{"train_examples": 48750, "image_size": 64, "tokenizer": "char", "encoder_widths": [192, 384, 768], "decoder_width": 256, "decoder_norm": "layernorm_no_bias", "decoder_cross_attention_every": 1, "lr": 0.002, "beta1": 0.9, "epochs": 5.4}
Rows from block 4 of the text decoder of a small image captioner, named by matrix and row number. Rows with one number belong to one neuron. Each number is 200 + 40 x the weight over its row's rms, rounded and kept within 0 to 999. All counts start at 0.
Before each neuron's rows are labels from the 100 texts, of 14976, where the neuron reaches its highest value: "fires on" is the input token at the peak. Only what is clearly more common there than usual is listed. The data: simulated fluorescence microscopy of cells. In brackets: how many of the 100.
# fc1: MLP up (decoder.blocks.4.mlp.fc1.weight, 1536x256), inputs 86-171
# fc2: MLP down (decoder.blocks.4.mlp.fc2.weight, 256x1536, transposed), outputs 86-171

fires on: "c" (88)
fc1.223,192,177,200,320,199,210,186,201,189,299,199,195,196,191,192,170,144,195,244,187,202,202,200,246,81,193,153,178,205,194,211,146,172,192,150,185,211,202,221,183,212,186,233,246,364,184,205,200,154,197,201,192,200,199,199,183,190,138,180,202,138,193,244,194,221,193,199,200,199,217,212,267,200,160,197,190,198,161,198,226,160,110,230,225,255,185
fc2.223,186,188,168,203,214,223,201,195,208,165,296,206,205,201,137,198,202,199,134,195,201,203,265,247,197,216,189,200,200,162,195,199,207,179,158,232,200,203,237,242,203,188,198,204,197,205,179,222,191,150,81,229,232,199,200,231,214,200,225,200,200,215,200,104,379,143,201,220,216,220,199,261,223,146,270,229,256,174,210,208,83,159,201,197,200,201

fires on: " " (100)
fc1.621,202,192,199,195,199,252,199,188,191,82,214,195,226,194,171,215,195,196,193,90,202,196,203,198,202,288,235,201,194,193,194,199,250,154,237,266,188,201,189,286,233,195,198,214,128,199,204,201,333,200,201,253,284,282,209,199,258,199,196,200,198,201,191,187,201,203,202,204,193,200,156,193,205,197,198,190,201,377,226,187,204,308,216,205,127,208
fc2.621,137,201,201,315,199,199,194,209,222,203,212,164,202,217,201,197,198,200,201,202,191,255,198,206,200,233,206,200,212,223,171,200,228,68,200,203,242,200,199,190,153,216,200,200,214,141,200,200,202,190,181,200,199,209,237,274,220,197,200,201,246,177,135,118,202,206,205,323,212,210,197,200,195,195,151,223,211,200,198,207,230,200,184,175,201,208

fires on: "y" (100)
fc1.400,186,238,205,204,228,211,198,244,259,197,196,263,202,236,198,223,261,231,217,183,200,247,244,196,237,191,189,232,254,195,227,201,197,196,198,212,215,216,349,202,200,304,186,201,163,151,191,218,187,199,191,198,199,82,148,178,195,201,205,197,241,198,200,209,205,200,205,252,336,230,201,204,269,230,213,223,210,203,234,203,199,203,200,102,201,200
fc2.400,233,202,204,140,159,179,200,197,181,38,188,200,200,187,267,200,188,208,178,200,200,209,200,200,169,207,200,231,235,200,200,203,180,217,169,217,200,200,203,200,200,122,64,200,304,196,190,140,214,200,180,200,200,168,189,234,200,233,201,90,242,198,162,327,160,200,199,212,179,200,270,200,201,200,200,110,147,112,261,149,199,163,200,114,196,200

fires on: "c" (100)
fc1.717,304,210,203,271,253,297,196,204,262,201,207,198,216,291,207,105,293,233,239,212,263,229,154,213,196,200,170,200,269,205,205,200,201,200,217,194,201,283,233,220,304,249,200,202,278,193,200,238,203,190,201,201,203,198,208,203,200,206,223,208,200,201,247,198,198,202,215,206,199,203,200,204,215,193,200,198,200,200,167,258,202,184,197,197,200,194
fc2.717,200,186,200,200,161,201,200,260,200,151,223,200,177,200,200,200,200,200,149,37,200,200,224,200,167,200,122,200,200,164,200,242,200,200,187,86,200,135,218,229,200,200,200,200,200,208,200,200,200,200,200,200,195,182,138,200,200,200,200,215,200,138,200,102,200,181,104,200,187,173,264,200,173,200,295,200,200,200,237,200,200,184,200,232,99,200

fires on: "e" (100)
fc1.440,273,208,274,204,204,204,199,232,234,226,218,249,314,214,176,210,107,200,240,213,275,285,202,244,198,199,201,295,204,198,215,201,270,275,214,191,202,200,191,195,289,256,207,200,195,182,238,221,206,234,177,220,238,206,196,203,197,209,213,203,220,206,235,207,203,200,203,203,213,197,195,203,204,178,199,200,203,179,208,144,255,200,178,190,196,231
fc2.440,101,201,227,144,200,199,200,293,200,232,169,214,200,201,201,254,243,153,204,191,199,143,200,199,217,201,112,216,235,235,200,179,122,180,116,219,135,200,202,219,373,198,209,290,201,220,200,200,202,180,199,200,186,286,201,140,241,205,199,207,154,193,200,199,201,190,268,214,210,201,200,240,92,207,201,206,201,233,234,228,189,197,168,199,219,201

fires on: "y" (100)
fc1.95,252,200,204,200,244,200,200,200,281,280,200,200,224,200,188,200,200,234,235,200,200,234,219,209,191,200,200,200,200,213,262,200,200,193,200,200,200,200,384,212,262,200,200,272,280,200,200,200,200,232,176,200,200,200,216,212,191,200,200,200,200,200,200,200,200,200,200,200,200,200,127,200,212,206,200,201,200,200,235,200,202,200,200,200,200,159
fc2.95,200,200,200,230,53,200,271,189,200,133,173,200,200,249,200,175,82,194,211,231,189,200,223,170,227,211,141,195,227,183,181,200,87,200,126,204,200,120,200,218,200,234,200,200,200,224,200,200,200,200,134,254,234,197,200,200,200,200,200,200,175,200,162,120,292,200,200,132,197,200,200,134,175,200,169,200,200,181,207,200,200,200,200,200,110,200

fires on: "o" (86); "m" (9)
fc1.640,177,227,246,201,223,204,351,260,233,169,188,191,199,202,240,202,179,197,148,234,202,161,98,206,228,186,170,190,174,189,199,119,212,227,212,202,200,199,233,199,197,241,191,169,191,198,166,207,240,189,162,198,187,230,317,188,222,214,210,197,195,168,223,252,212,206,219,213,231,229,190,202,256,258,203,228,227,203,206,175,206,173,214,218,274,197
fc2.640,200,253,224,203,201,200,212,165,217,104,229,204,202,194,203,147,264,206,243,224,196,284,202,127,200,47,204,202,183,200,200,211,187,201,172,202,196,222,201,102,201,204,191,200,199,200,153,218,188,280,277,234,195,179,226,200,192,251,204,198,196,97,177,249,125,210,198,201,229,183,203,198,200,217,246,200,197,143,205,212,186,189,204,209,201,152

fires on: "p" (100)
fc1.720,488,197,358,237,302,181,240,202,201,203,199,193,202,234,210,146,191,317,193,242,230,197,198,201,152,216,209,184,291,271,224,192,205,163,199,183,206,264,200,305,236,195,208,208,211,202,214,222,220,197,225,201,206,193,191,190,198,185,193,203,165,201,198,204,196,197,209,186,222,188,192,187,207,161,186,187,194,200,177,202,230,200,212,222,198,216
fc2.720,182,207,198,200,198,205,197,246,190,189,191,204,214,236,149,202,199,204,177,202,186,215,135,244,209,213,200,200,196,206,197,246,176,249,185,212,204,196,193,187,195,183,158,164,217,110,223,250,191,139,205,199,228,231,172,200,176,207,202,199,277,218,207,200,194,234,186,188,152,200,170,201,244,215,185,197,381,248,216,159,213,201,188,201,234,204

fires on: "o" (94)
fc1.44,226,205,218,210,225,425,151,197,205,118,146,189,234,193,224,215,233,221,250,159,200,214,225,207,270,211,178,252,232,172,199,181,203,196,219,416,262,247,242,191,211,205,198,219,190,185,167,202,131,209,172,187,172,216,212,222,226,203,225,146,152,175,192,200,215,200,209,213,265,197,208,175,200,212,218,166,177,201,124,152,148,186,198,134,93,173
fc2.44,194,210,189,200,293,194,181,200,156,284,201,204,278,315,201,185,237,171,244,275,243,145,175,126,200,207,167,201,149,148,251,205,146,206,241,249,188,217,322,197,205,179,178,200,230,200,202,200,200,205,282,201,224,159,195,205,303,212,199,200,205,269,168,204,200,200,184,222,194,241,155,245,200,203,203,238,197,200,198,194,251,281,192,198,140,202

fires on: "p" (100)
fc1.763,576,200,299,202,215,236,200,241,215,201,199,237,208,256,206,196,194,219,192,212,229,216,200,234,204,199,201,201,357,205,248,200,206,110,227,222,202,214,238,237,209,197,209,195,196,200,191,203,200,213,210,217,214,196,195,198,193,201,222,200,191,202,212,224,222,248,244,209,226,204,203,170,191,185,195,201,193,198,200,202,184,205,195,199,189,197
fc2.763,182,200,200,200,200,200,200,200,268,200,200,200,200,200,60,171,200,200,179,200,200,235,200,152,200,264,203,200,200,200,200,200,200,200,200,135,199,200,200,200,200,184,218,200,186,200,148,209,200,200,200,200,200,200,202,200,200,39,200,161,182,200,160,201,200,200,200,200,200,200,198,200,292,200,200,200,200,200,200,200,201,200,200,200,297,200

fires on: " " (100)
fc1.633,281,199,225,207,199,222,197,244,192,132,194,359,227,213,188,197,169,199,198,196,200,251,197,201,143,277,179,185,222,200,275,178,211,184,186,199,227,199,203,234,198,197,203,220,201,94,112,200,252,227,194,191,238,245,245,211,235,210,193,203,194,211,214,201,211,205,199,199,291,199,131,198,199,174,195,199,198,229,283,155,201,199,257,203,201,270
fc2.633,216,201,280,200,106,212,208,215,200,202,232,183,62,227,201,233,242,113,195,160,198,213,201,180,226,174,171,215,265,200,206,200,202,112,229,248,190,203,243,157,208,165,197,206,147,145,216,189,188,200,204,200,226,207,201,182,212,193,130,196,203,283,179,193,214,212,201,209,249,156,188,307,76,203,232,208,234,213,197,194,205,216,206,196,199,212

fires on: "o" (99)
fc1.289,252,235,213,208,225,359,193,179,218,209,170,194,230,269,212,220,234,295,224,150,187,188,311,190,182,199,199,186,295,169,199,200,187,126,193,215,186,221,186,275,206,196,125,204,257,235,157,165,205,227,199,183,156,186,188,193,178,207,210,201,222,175,194,199,230,212,196,220,279,164,193,206,226,207,202,215,174,209,187,135,117,202,182,197,200,202
fc2.289,200,203,240,190,207,43,195,200,193,303,200,212,195,200,200,205,190,200,342,197,236,191,181,141,222,189,188,204,176,190,224,200,154,194,181,244,202,196,323,209,203,211,204,201,200,200,222,188,204,192,202,193,175,200,191,114,200,201,285,200,219,192,125,196,87,200,307,197,209,137,199,243,208,209,223,197,267,215,204,311,277,207,200,161,199,199

fires on: "g" (100)
fc1.25,305,312,227,168,244,202,237,200,178,115,193,204,204,202,11,209,202,208,197,183,200,203,215,174,225,226,186,137,272,123,199,180,201,196,203,199,155,197,199,203,197,202,199,38,201,222,149,199,201,203,203,201,202,198,200,207,196,199,202,198,201,220,269,250,223,213,201,240,201,187,151,70,197,194,198,155,182,201,207,136,203,207,244,194,185,280
fc2.25,190,209,199,200,200,200,199,289,189,205,187,179,199,181,268,207,193,196,204,193,271,200,36,198,200,269,200,271,146,200,125,199,213,103,270,266,221,220,200,199,248,196,259,195,199,139,209,199,198,214,234,200,207,253,210,205,173,291,364,200,295,112,150,207,162,170,258,221,195,246,200,199,192,287,203,206,188,268,204,200,222,193,204,243,198,200

fires on: "e" (100)
fc1.140,195,113,199,200,178,192,197,201,206,194,274,200,231,199,198,200,218,190,379,181,200,196,258,157,200,136,159,203,201,205,200,202,199,266,185,200,182,198,179,223,215,264,206,189,165,140,167,152,200,200,190,263,198,200,109,225,205,193,197,199,200,200,222,203,202,202,203,214,200,105,190,199,191,188,203,160,196,197,198,170,200,198,165,198,220,197
fc2.140,166,201,171,186,180,240,194,277,196,197,200,213,163,210,224,210,240,200,171,198,221,232,167,195,233,127,206,222,205,200,202,202,197,170,203,187,200,208,245,189,247,155,200,263,199,200,122,199,190,197,158,200,184,202,199,163,213,191,200,196,200,223,198,248,192,200,233,110,213,164,171,229,191,225,249,219,200,329,233,201,191,221,159,222,198,228

fires on: "e" (100)
fc1.416,199,193,250,218,217,201,175,293,225,169,222,193,247,165,213,152,224,280,255,198,229,186,208,203,220,195,190,282,185,204,202,158,232,240,283,199,199,229,200,175,243,256,205,170,165,175,186,218,174,195,146,252,178,212,160,199,201,202,227,176,195,184,229,194,206,221,249,215,217,204,210,178,196,180,203,172,199,138,169,134,228,158,188,199,185,196
fc2.416,203,188,200,200,202,253,172,184,68,200,264,200,137,129,196,200,202,200,220,198,212,199,200,231,189,200,251,188,194,214,204,202,158,200,201,187,203,111,192,195,215,206,201,200,199,200,206,246,251,91,128,268,180,148,205,191,200,202,251,135,200,201,206,201,216,202,221,114,149,211,200,200,200,274,207,202,206,216,221,189,201,134,211,208,139,201

fires on: "i" (100)
fc1.363,192,198,128,237,204,200,195,204,190,191,207,199,274,192,87,207,231,185,264,152,240,335,195,202,165,198,176,201,282,146,196,197,161,203,123,200,251,214,188,218,214,312,200,207,191,198,153,198,165,245,196,197,198,231,238,204,201,196,199,194,239,231,206,198,220,201,195,194,195,199,177,204,200,121,201,201,198,196,195,197,199,249,42,166,197,122
fc2.363,200,200,136,200,190,208,242,248,200,198,325,265,154,199,262,197,205,210,207,188,222,200,200,179,194,200,200,200,207,187,201,180,187,288,203,207,200,0,194,197,200,200,193,194,187,194,203,200,223,200,286,273,199,188,187,200,200,200,257,211,212,175,200,213,200,200,273,200,185,183,196,200,213,189,228,177,221,203,193,200,201,237,180,204,197,201

fires on: "t" (58); " " (42)
fc1.753,266,188,197,170,170,198,194,164,200,155,146,199,232,199,122,199,202,184,165,190,191,194,191,206,237,239,287,269,171,111,199,254,200,202,227,254,199,199,249,199,198,238,200,129,139,196,189,180,185,306,201,214,199,207,226,216,221,262,242,194,196,199,132,199,179,192,183,201,157,202,181,120,201,205,225,205,221,226,202,201,161,272,200,225,203,200
fc2.753,190,180,201,283,199,190,200,199,194,155,214,202,192,202,200,197,200,146,195,215,202,234,201,210,237,203,198,196,334,197,195,111,194,203,198,200,170,163,129,212,80,236,203,199,202,193,201,199,186,202,326,111,194,160,272,153,190,199,200,201,194,230,221,201,202,186,201,200,196,200,205,202,199,182,201,217,192,97,222,227,191,199,205,147,203,233

fires on: "o" (100)
fc1.147,202,204,205,208,249,218,202,202,239,200,202,204,203,217,198,196,226,203,199,202,202,203,196,198,162,205,207,202,255,202,202,199,199,207,152,201,203,202,208,195,301,229,234,301,319,219,197,211,193,283,198,205,206,278,288,206,204,198,198,197,248,209,235,201,226,262,198,202,198,207,198,246,248,198,204,197,198,194,199,314,203,194,128,196,195,195
fc2.147,200,112,200,200,202,200,200,69,203,83,210,200,200,345,195,200,200,200,200,153,200,206,200,270,194,253,125,200,200,200,200,199,140,200,187,200,200,200,441,200,200,185,115,153,200,196,200,200,160,200,200,200,200,157,116,200,220,200,200,166,200,183,200,199,148,200,200,222,200,197,258,200,141,236,200,190,200,200,199,222,200,132,200,200,182,196

fires on: "o" (100)
fc1.492,308,213,165,197,202,212,200,170,235,128,227,213,301,360,200,157,200,202,173,184,168,187,206,104,209,167,227,217,249,199,202,202,174,141,209,191,159,200,204,201,202,206,204,238,147,200,171,262,303,214,164,200,202,202,202,199,196,200,193,194,194,201,252,234,265,217,201,205,249,167,238,199,200,201,212,200,205,225,204,198,183,189,201,200,179,202
fc2.492,180,256,198,179,151,153,202,200,0,162,200,204,199,200,273,231,200,198,195,211,263,200,200,140,226,216,200,200,206,135,247,185,200,200,200,192,199,102,179,200,144,189,226,301,227,200,200,200,229,198,201,200,233,207,212,202,200,200,200,194,189,171,195,199,175,199,239,261,200,118,258,202,87,225,131,192,306,124,212,211,269,280,195,205,200,200

fires on: "c" (100)
fc1.764,203,219,200,213,211,200,200,200,228,266,200,205,201,204,200,200,200,203,347,200,201,239,200,200,200,200,169,200,431,200,205,201,200,208,200,197,200,273,257,201,217,272,105,200,290,196,247,259,112,220,203,201,180,200,180,201,200,200,201,204,210,200,213,200,201,200,200,244,200,200,243,225,203,200,198,199,199,200,195,276,201,63,200,200,199,190
fc2.764,200,200,79,200,17,244,200,200,200,200,200,200,200,200,200,200,200,233,156,200,200,200,211,251,200,200,171,250,200,119,225,248,200,200,200,198,239,200,219,204,200,162,200,200,199,200,201,118,200,200,200,200,200,89,156,200,200,200,200,200,200,200,158,170,200,157,153,200,200,177,247,200,200,200,228,200,200,200,200,323,200,183,200,200,33,200

fires on: "t" (100)
fc1.628,170,271,201,200,222,200,270,200,233,199,200,200,272,246,200,229,207,200,200,201,211,200,260,238,353,275,271,221,203,234,313,235,205,270,222,225,200,305,225,246,198,200,115,187,151,100,169,215,200,202,196,229,198,200,153,200,200,143,196,201,207,201,202,217,263,200,201,263,194,223,279,200,211,201,201,200,200,269,200,203,188,187,199,312,200,200
fc2.628,205,231,121,200,202,186,210,265,131,218,213,281,210,182,138,163,211,201,192,203,200,211,282,134,131,207,200,287,262,240,241,200,200,186,350,214,203,146,199,167,158,200,188,256,180,225,136,218,186,151,323,192,199,304,208,175,198,200,201,131,244,323,176,201,202,200,254,232,208,201,198,267,203,196,233,209,172,242,200,308,202,262,338,186,201,277

fires on: "i" (100)
fc1.117,203,194,190,199,200,188,226,226,204,226,207,215,203,203,194,191,200,185,205,173,266,271,200,216,199,181,197,227,204,195,200,184,194,233,172,200,219,216,184,198,204,398,202,160,196,206,198,202,194,225,216,200,209,273,278,200,164,142,193,198,193,286,191,208,201,203,201,219,197,207,59,198,199,164,182,200,199,197,198,199,200,200,198,216,212,189
fc2.117,197,104,178,217,228,132,133,200,201,213,250,211,245,189,192,89,221,177,283,204,331,246,203,217,197,203,252,200,194,206,200,199,203,200,210,216,172,200,139,164,195,200,193,196,150,200,189,213,198,199,330,226,199,230,161,175,218,193,322,189,207,198,133,273,192,200,207,205,199,200,183,200,201,191,196,201,305,200,200,185,196,197,197,211,211,200

fires on: "p" (100)
fc1.245,218,190,201,243,243,185,219,197,251,200,100,233,207,276,100,306,94,219,148,200,201,270,211,225,193,287,222,202,273,93,216,181,203,198,213,225,235,227,124,259,224,208,231,178,133,213,190,186,160,276,248,241,207,176,211,228,192,170,215,132,153,199,202,199,254,245,198,238,187,181,176,124,262,122,195,198,200,202,195,259,227,243,201,293,185,207
fc2.245,190,202,199,174,197,172,259,146,203,225,216,232,229,218,176,310,107,200,200,200,171,201,171,172,204,129,202,179,227,173,241,200,200,238,197,218,238,200,200,208,176,207,200,164,191,174,172,194,164,216,181,131,199,200,220,210,203,136,200,199,167,244,209,143,288,215,203,263,228,123,260,199,180,196,239,171,256,157,274,141,196,204,131,199,221,201

fires on: "g" (100)
fc1.550,228,237,137,173,185,186,195,207,217,200,196,197,201,365,110,209,198,194,197,226,205,201,190,190,196,258,196,196,213,181,198,200,234,197,243,272,188,193,198,204,224,306,231,251,184,173,273,301,200,182,199,338,163,200,198,172,182,187,183,182,201,200,215,239,195,203,244,222,201,195,199,122,193,172,185,175,190,171,192,149,200,194,203,156,167,236
fc2.550,195,181,200,165,200,296,197,196,198,201,146,165,198,214,253,206,75,197,208,219,219,160,199,199,160,201,168,211,181,216,183,120,133,181,168,219,200,178,199,218,237,147,200,200,200,186,200,198,139,224,200,209,203,136,195,200,201,202,201,121,278,165,200,167,200,194,200,202,200,318,199,199,194,197,204,225,192,188,322,88,223,200,204,202,197,201

fires on: "o" (100)
fc1.373,336,194,200,197,257,265,197,200,214,235,200,201,212,273,202,173,221,309,230,216,263,192,194,179,171,175,175,155,321,217,200,216,111,167,201,212,238,271,290,254,220,208,194,205,202,194,203,248,199,216,187,204,245,232,181,195,161,195,212,196,215,219,269,226,250,204,205,194,243,172,129,189,198,192,196,198,192,235,193,219,202,193,199,172,198,215
fc2.373,215,195,200,204,272,200,194,200,199,182,302,208,122,266,118,200,205,221,188,210,198,199,278,222,204,209,197,195,170,253,257,258,200,183,205,114,205,233,241,211,319,230,225,201,200,191,200,210,205,217,209,207,201,180,60,201,203,200,186,251,198,189,199,202,408,156,198,196,207,200,226,241,169,215,190,200,192,202,200,221,219,209,220,203,138,198

fires on: " " (100)
fc1.93,199,200,200,200,200,410,200,116,276,200,200,200,200,255,200,200,200,200,243,122,200,235,200,200,199,200,200,200,200,195,391,200,200,198,200,200,200,200,220,200,117,200,200,200,199,200,200,200,200,238,200,200,200,200,200,200,200,200,200,200,200,201,200,200,199,200,200,200,200,200,200,200,200,200,200,200,200,200,337,200,200,200,200,200,200,200
fc2.93,200,200,200,135,165,200,200,200,200,200,200,200,200,200,200,200,200,194,200,200,182,200,200,200,200,176,163,200,203,200,200,127,200,200,254,200,247,200,200,174,200,200,221,212,194,200,200,200,200,153,200,201,213,200,234,200,200,200,155,232,200,200,200,200,200,324,141,200,200,200,200,229,200,200,195,267,200,200,200,248,81,200,200,341,200,200

fires on: "t" (77); "m" (23)
fc1.657,205,200,199,200,346,205,218,200,207,233,201,200,210,197,162,218,216,204,204,210,279,199,213,200,171,255,240,200,200,202,200,214,197,207,199,217,162,217,194,179,224,289,196,207,200,244,187,205,344,217,179,211,200,200,236,238,218,209,217,201,333,311,203,172,188,184,192,191,200,201,115,250,208,197,190,229,204,219,201,114,201,200,147,200,200,181
fc2.657,198,198,211,195,194,211,195,186,179,200,93,194,277,211,198,200,196,201,201,202,200,219,198,134,183,174,200,205,200,204,208,200,206,200,206,0,249,165,199,200,181,199,192,203,176,210,202,195,204,181,192,196,225,218,201,196,202,207,275,199,77,201,177,196,200,227,200,163,202,201,193,202,212,167,208,162,178,199,186,167,251,208,207,202,198,198

fires on: "i" (100)
fc1.601,193,201,175,298,205,204,199,236,200,186,201,205,237,200,40,206,243,195,192,167,210,280,182,242,60,165,194,217,202,172,200,205,85,200,42,197,273,225,162,201,200,233,210,179,190,189,200,202,114,252,232,172,205,238,226,202,137,102,193,201,196,278,202,195,198,197,189,200,214,244,194,237,232,125,205,206,197,197,197,204,193,201,117,197,184,69
fc2.601,180,160,194,203,196,180,217,200,260,200,286,202,200,200,193,212,194,194,285,201,227,196,200,130,200,224,204,197,212,195,199,197,165,194,207,252,194,156,151,180,196,195,198,193,199,187,195,200,198,200,280,269,198,206,203,202,200,198,246,200,200,166,163,226,194,136,205,184,200,200,180,198,193,184,199,153,315,202,202,196,196,200,156,209,221,200

fires on: "y" (53); "i" (47)
fc1.758,220,180,236,205,215,198,197,217,352,267,200,200,203,215,193,224,269,201,346,217,218,201,213,221,209,202,201,271,200,233,223,234,174,195,249,195,276,333,255,211,204,233,185,219,262,205,196,204,231,202,188,200,201,232,236,204,213,199,200,212,206,206,204,213,200,200,205,183,187,193,155,180,201,205,119,200,172,200,200,197,204,180,96,198,192,195
fc2.758,255,204,197,209,171,191,202,198,200,200,349,227,200,206,200,197,197,203,190,249,199,228,200,208,199,187,230,132,199,207,202,200,200,204,206,156,260,201,199,200,222,192,198,202,123,321,200,221,200,211,201,200,210,203,263,182,200,200,202,201,273,206,225,260,170,215,152,210,207,200,172,212,226,195,158,200,200,207,208,192,211,193,218,204,200,192

fires on: " " (100)
fc1.585,240,199,125,199,225,198,199,188,153,103,197,201,271,198,170,204,199,210,167,199,198,196,198,178,280,274,203,167,198,197,247,202,202,166,218,237,131,197,176,250,200,198,220,224,130,198,155,174,210,200,202,239,222,201,218,209,201,200,197,193,170,194,169,179,191,197,179,198,196,203,191,188,204,163,203,223,264,334,242,179,203,273,253,214,200,240
fc2.585,272,230,202,241,56,382,187,228,201,178,200,216,202,240,200,169,200,199,199,218,194,262,200,200,201,155,209,173,168,288,270,205,279,197,160,164,245,162,142,199,207,158,166,193,207,192,201,113,211,193,180,201,289,203,252,246,204,199,200,211,189,197,162,121,247,206,177,219,240,208,198,200,115,208,199,236,198,200,197,245,284,193,75,200,223,207

fires on: "g" (100)
fc1.632,241,234,153,181,247,127,169,203,199,290,214,212,202,240,140,208,202,218,199,199,199,281,198,167,218,189,194,161,383,183,197,203,197,248,178,233,200,148,212,150,240,294,213,208,192,177,199,199,208,201,197,219,200,209,222,173,129,170,212,152,207,213,219,213,211,205,231,269,245,198,198,151,188,193,199,180,183,163,189,179,228,196,199,178,150,204
fc2.632,178,232,200,200,170,196,180,198,128,203,197,241,191,203,222,291,222,271,205,200,236,177,200,180,161,200,189,174,202,258,121,124,154,229,249,225,200,204,200,136,272,172,181,210,200,188,248,197,108,203,207,193,200,200,186,200,210,218,201,195,200,189,200,201,245,193,193,236,197,311,188,208,188,300,201,208,199,143,194,163,199,159,122,186,186,223

fires on: "i" (100)
fc1.367,148,180,149,232,212,200,235,199,204,200,212,201,246,200,200,201,196,197,232,181,214,246,205,268,156,154,198,210,204,200,199,200,146,251,9,196,242,200,204,193,207,270,190,161,197,186,206,199,202,201,210,184,181,277,237,206,200,161,146,217,225,252,202,201,197,213,217,206,193,307,203,231,193,192,193,190,157,189,184,185,143,137,167,175,200,164
fc2.367,200,200,200,200,146,196,202,193,200,77,198,209,199,200,196,179,188,192,270,201,214,225,209,94,195,251,197,171,128,191,203,177,215,176,203,201,232,194,180,221,191,173,200,200,201,220,204,196,202,204,235,316,229,201,200,174,186,150,241,204,155,196,151,268,184,111,199,190,173,197,255,194,200,190,200,169,201,202,199,180,192,147,182,210,262,197

fires on: "o" (100)
fc1.53,202,192,200,200,215,278,276,211,209,189,200,208,202,206,190,221,197,175,227,196,186,200,203,218,206,200,183,194,200,200,226,195,177,174,200,151,199,200,218,208,214,201,227,190,202,211,154,193,197,272,144,211,202,204,191,200,208,264,205,231,260,212,167,195,186,208,205,203,198,214,226,197,210,199,145,200,182,199,188,199,175,190,182,193,239,203
fc2.53,196,159,193,196,221,195,204,202,200,141,181,196,80,207,183,201,243,200,166,196,200,153,203,218,200,195,191,159,183,196,213,182,203,267,135,206,210,232,203,313,152,189,168,197,200,179,200,149,197,208,127,158,205,162,223,245,235,202,200,138,123,198,198,197,201,162,197,192,314,199,201,292,285,199,198,148,194,198,240,246,316,153,197,225,143,178

fires on: "p" (100)
fc1.445,300,282,200,200,200,200,291,200,202,200,255,200,291,214,195,200,186,200,200,200,200,244,294,180,200,188,200,200,205,200,200,200,200,200,224,220,194,200,212,200,200,200,200,200,200,364,179,304,203,223,200,212,200,200,200,200,200,200,200,200,200,351,276,258,200,200,171,250,200,200,197,200,307,200,197,200,200,200,204,184,126,200,200,200,218,200
fc2.445,200,200,200,200,200,133,200,181,227,248,177,200,183,200,200,224,155,187,171,209,130,200,200,200,199,200,267,200,191,194,200,200,200,200,200,200,200,177,165,184,200,200,200,183,200,200,177,200,207,200,200,210,200,234,200,119,200,200,200,200,181,252,200,300,200,200,200,200,168,200,200,200,217,182,200,178,263,200,211,311,223,177,179,200,200,200

fires on: "p" (100)
fc1.661,527,171,371,196,289,204,197,204,271,199,197,236,198,316,203,151,153,237,197,197,208,207,234,222,201,198,214,206,292,203,208,187,203,59,242,173,217,200,373,212,333,197,200,196,202,196,191,210,219,209,189,192,223,224,215,215,197,194,201,196,200,203,203,206,246,243,202,197,226,207,210,147,208,195,196,190,191,195,195,183,203,197,192,206,198,198
fc2.661,182,196,225,199,193,208,242,199,200,118,189,202,204,207,233,200,201,202,175,198,117,205,184,203,165,261,183,199,235,191,200,167,200,198,257,198,206,221,201,191,251,243,227,211,203,246,225,195,201,197,129,139,200,212,47,200,198,164,239,171,183,205,193,200,152,211,201,201,200,219,209,233,201,209,200,163,255,190,204,198,225,218,263,213,219,213

fires on: "y" (100)
fc1.133,245,183,158,199,219,227,181,200,297,186,201,209,192,327,196,172,220,229,277,149,200,171,200,186,182,179,199,199,201,218,208,189,147,184,239,194,228,198,272,223,200,199,185,233,229,190,197,204,215,241,196,204,200,216,242,201,198,199,199,179,186,202,212,255,398,202,254,190,232,194,198,194,226,200,200,188,198,226,194,199,180,144,204,157,101,211
fc2.133,209,231,190,228,201,200,305,208,178,163,192,201,200,133,142,200,247,218,135,200,200,224,263,137,224,200,231,195,238,257,200,200,200,197,190,220,216,200,207,269,199,279,203,186,200,200,203,201,198,239,183,258,203,200,248,193,194,122,237,291,127,198,200,247,174,259,199,235,203,200,199,205,205,222,205,185,114,203,253,216,227,200,241,200,203,238